From a checkpoint of a small model that predicts escape time at each pixel.
Model: 4.16M parameters, 48-pixel images, encoder norm rmsnorm, encoder layers 10, encoder width 192, decoder activation silu.
Training: adamw at rate 0.0017, 11500 steps, batches of 128.
Data: trained on views of escape-time and Newton fractals, 72500 training examples, 20.3 epochs.
Rows from block 3 of the decoder of a small model that predicts escape time at each pixel, named by matrix and row number. Each number is 50 + 15 x the weight over its row's rms, rounded and kept within 0 to 99. All counts start at 0. After the name is the row's rms in percent of the matrix's.
After each channel's rows are labels from the 100 images, of 14976, where the channel reaches its highest value: "strongest on" is what is common among them; "patch colour" is the nearest of a few named colours to the mean colour under the peak. Only what is clearly more common there than usual is listed. The data: views of escape-time and Newton fractals. In brackets: how many of the 100.
# conv: 3x3 conv (decoder.decb.0.1.conv.weight, 128x128x3x3, each kernel summed), inputs 0-127

conv.39 092:67 52 42 39 44 50 46 60 47 57 31 46 38 40 44 58 27 32 39 39 57 46 48 69 63 43 32 36 63 64 34 52 29 43 60 47 55 14 46 57 42 42 47 46 48 53 49 35 20 47 66 51 48 57 28 31 37 43 48 68 28 75 20 67 74 44 62 55 42 68 25 56 68 63 49 42 39 24 27 34 63 49 30 42 54 57 49 31 26 26 50 66 21 29 72 43 38 46 58 49 37 14 32 42 45 39 34 64 42 45 37 28 48 60 60 16 62 42 50 03 59 51 64 23 29 36 38 47
strongest on: Newton basins of five roots (36); burning ship (25)
patch colour: pink (25)

conv.37 120:32 67 42 43 73 56 71 30 58 37 44 46 60 52 49 49 52 66 41 50 38 27 46 42 15 35 35 37 18 42 56 50 43 60 51 48 17 43 39 44 21 51 51 70 53 50 44 57 56 18 46 60 50 54 51 42 40 18 08 50 51 71 68 62 50 40 45 49 66 54 35 48 55 71 46 09 47 44 48 46 40 49 49 61 50 58 49 55 37 38 18 54 42 58 28 64 38 51 17 41 43 40 57 43 41 69 47 25 50 28 28 42 18 39 38 46 49 46 62 48 54 71 15 42 43 13 55 20
strongest on: tricorn (64); dark (32)
patch colour: black (100)

conv.91 096:50 60 53 34 61 34 62 34 38 35 32 66 42 48 42 61 42 60 41 53 39 59 50 42 45 35 41 24 30 45 57 86 56 69 76 35 43 26 37 54 41 38 41 63 67 53 35 59 68 56 27 68 71 34 31 98 40 39 31 65 88 55 46 54 19 43 49 62 59 49 57 39 52 66 50 30 64 59 45 41 58 56 30 57 54 51 29 49 22 58 51 73 61 37 67 53 66 49 38 58 64 53 73 69 44 73 55 35 23 55 12 52 43 63 40 41 40 49 74 63 40 58 22 65 66 30 60 49
strongest on: Julia set (33)
patch colour: black (96)

conv.71 118:24 71 44 46 68 51 69 33 49 44 36 50 60 50 51 55 47 72 32 43 38 21 54 41 19 48 49 35 16 36 54 49 41 59 59 57 14 62 29 48 20 49 50 70 51 50 50 56 59 22 44 61 56 50 56 39 36 15 06 53 50 59 66 62 42 45 60 49 65 58 46 45 62 69 50 09 52 46 46 39 35 50 51 60 48 66 49 62 37 43 18 47 42 53 38 63 40 63 20 48 45 49 55 44 45 71 46 32 48 43 32 39 14 44 48 44 44 47 57 45 47 69 14 38 48 14 60 21
strongest on: cubic Julia set (50); Julia set (36)
patch colour: black (100)

conv.44 079:37 53 55 46 47 34 53 39 34 50 33 50 43 27 63 31 33 55 46 72 39 52 49 31 71 40 57 27 51 62 63 24 48 29 76 46 57 48 43 40 26 41 63 58 61 44 37 70 97 53 53 61 42 23 31 63 35 20 37 57 65 22 76 57 34 62 36 25 52 67 57 41 51 47 53 30 66 67 53 42 62 76 26 26 43 53 79 16 40 78 40 63 64 52 68 31 52 44 71 68 52 49 24 54 50 55 38 25 50 63 50 57 70 54 74 55 54 60 57 42 51 50 55 61 46 29 35 52
strongest on: Newton basins of five roots (83)
patch colour: black (70)

conv.64 127:35 60 52 59 63 51 60 45 39 52 35 61 61 50 45 58 39 64 42 49 50 14 63 39 22 69 69 26 18 48 58 50 33 66 68 69 25 65 36 46 11 43 48 64 44 58 52 54 52 25 55 65 64 37 55 43 42 13 03 52 44 56 70 52 46 55 67 41 59 48 60 43 47 61 54 16 52 52 43 35 39 57 50 60 51 73 50 61 55 56 28 33 53 37 55 55 32 78 27 41 57 57 58 46 52 69 45 58 60 57 39 30 11 51 59 53 34 39 54 39 32 57 23 39 55 12 55 30
strongest on: cubic Julia set (59)
patch colour: black (100)

conv.2 147:48 46 43 43 53 44 49 17 56 20 39 48 50 47 40 55 69 38 39 41 37 25 41 65 35 22 20 48 37 38 58 60 57 48 56 16 45 09 48 55 48 54 50 51 63 52 30 63 56 54 34 40 37 64 61 69 44 43 34 72 53 41 62 45 43 51 45 69 41 56 47 35 52 58 24 36 38 28 54 64 63 34 51 43 58 27 55 33 35 56 30 65 38 67 23 29 46 32 38 00 59 49 56 42 39 60 48 29 32 35 19 60 37 35 42 60 47 69 70 26 22 46 31 45 56 41 34 31
strongest on: tricorn (73)
patch colour: black (59)

conv.34 100:61 49 13 42 48 85 45 45 62 44 34 35 62 42 21 54 60 39 55 47 24 39 03 79 44 24 77 29 54 58 01 48 65 59 75 53 59 49 40 47 46 64 58 44 77 18 43 49 35 50 23 68 70 42 43 46 31 51 50 43 25 53 45 48 60 40 57 57 50 50 49 37 34 45 54 51 51 54 49 61 45 36 26 61 44 59 45 44 48 39 55 45 47 59 50 32 70 70 55 70 57 48 67 50 40 47 55 56 52 62 28 29 52 57 49 60 17 58 97 47 47 44 50 42 44 53 28 49
strongest on: Newton basins of five roots (41)
patch colour: black (65)

conv.102 094:57 53 38 42 64 38 59 75 58 16 52 61 47 58 23 60 26 49 54 65 44 67 42 56 68 41 50 20 32 42 51 39 54 28 75 35 28 44 12 58 44 56 59 66 37 73 22 44 68 59 64 52 30 45 49 57 99 37 49 56 47 69 35 43 23 40 34 47 44 43 42 61 47 56 26 41 62 49 51 37 59 49 53 38 35 36 54 40 46 52 40 66 46 39 63 33 48 13 67 32 44 40 30 25 43 55 40 59 62 38 16 32 61 37 20 49 55 52 32 39 59 58 45 73 57 43 20 48
strongest on: tricorn (68)
patch colour: black (73)

conv.96 092:52 53 68 30 46 20 40 32 45 45 45 57 47 46 44 67 60 41 50 34 60 55 29 18 57 70 49 43 41 50 60 19 31 32 72 46 46 43 59 28 64 43 35 51 47 35 16 58 63 58 12 70 38 46 38 86 41 52 54 34 60 44 45 50 25 27 51 43 50 32 49 39 33 49 69 42 45 60 61 18 37 67 32 46 21 61 38 41 39 80 51 68 44 49 64 04 47 54 52 57 71 64 28 51 60 65 69 67 55 68 53 64 47 37 38 52 27 78 60 25 47 46 57 53 49 60 48 44
strongest on: Newton basins of five roots (71)
patch colour: black (98)

conv.119 081:43 36 51 45 55 54 53 70 53 70 66 49 45 44 18 64 39 37 39 58 31 49 57 36 50 46 45 38 49 75 43 61 51 41 62 71 55 17 43 35 47 79 50 37 65 50 71 37 78 68 53 49 26 72 52 48 48 43 37 51 42 62 40 49 36 62 25 47 30 45 55 70 52 57 62 65 43 82 34 19 71 41 30 37 59 55 36 44 36 37 59 42 53 71 52 54 19 41 44 14 60 13 57 58 42 28 54 61 59 47 37 79 70 69 61 39 72 59 11 59 16 50 61 58 56 40 51 40
strongest on: tricorn (93)
patch colour: black (77)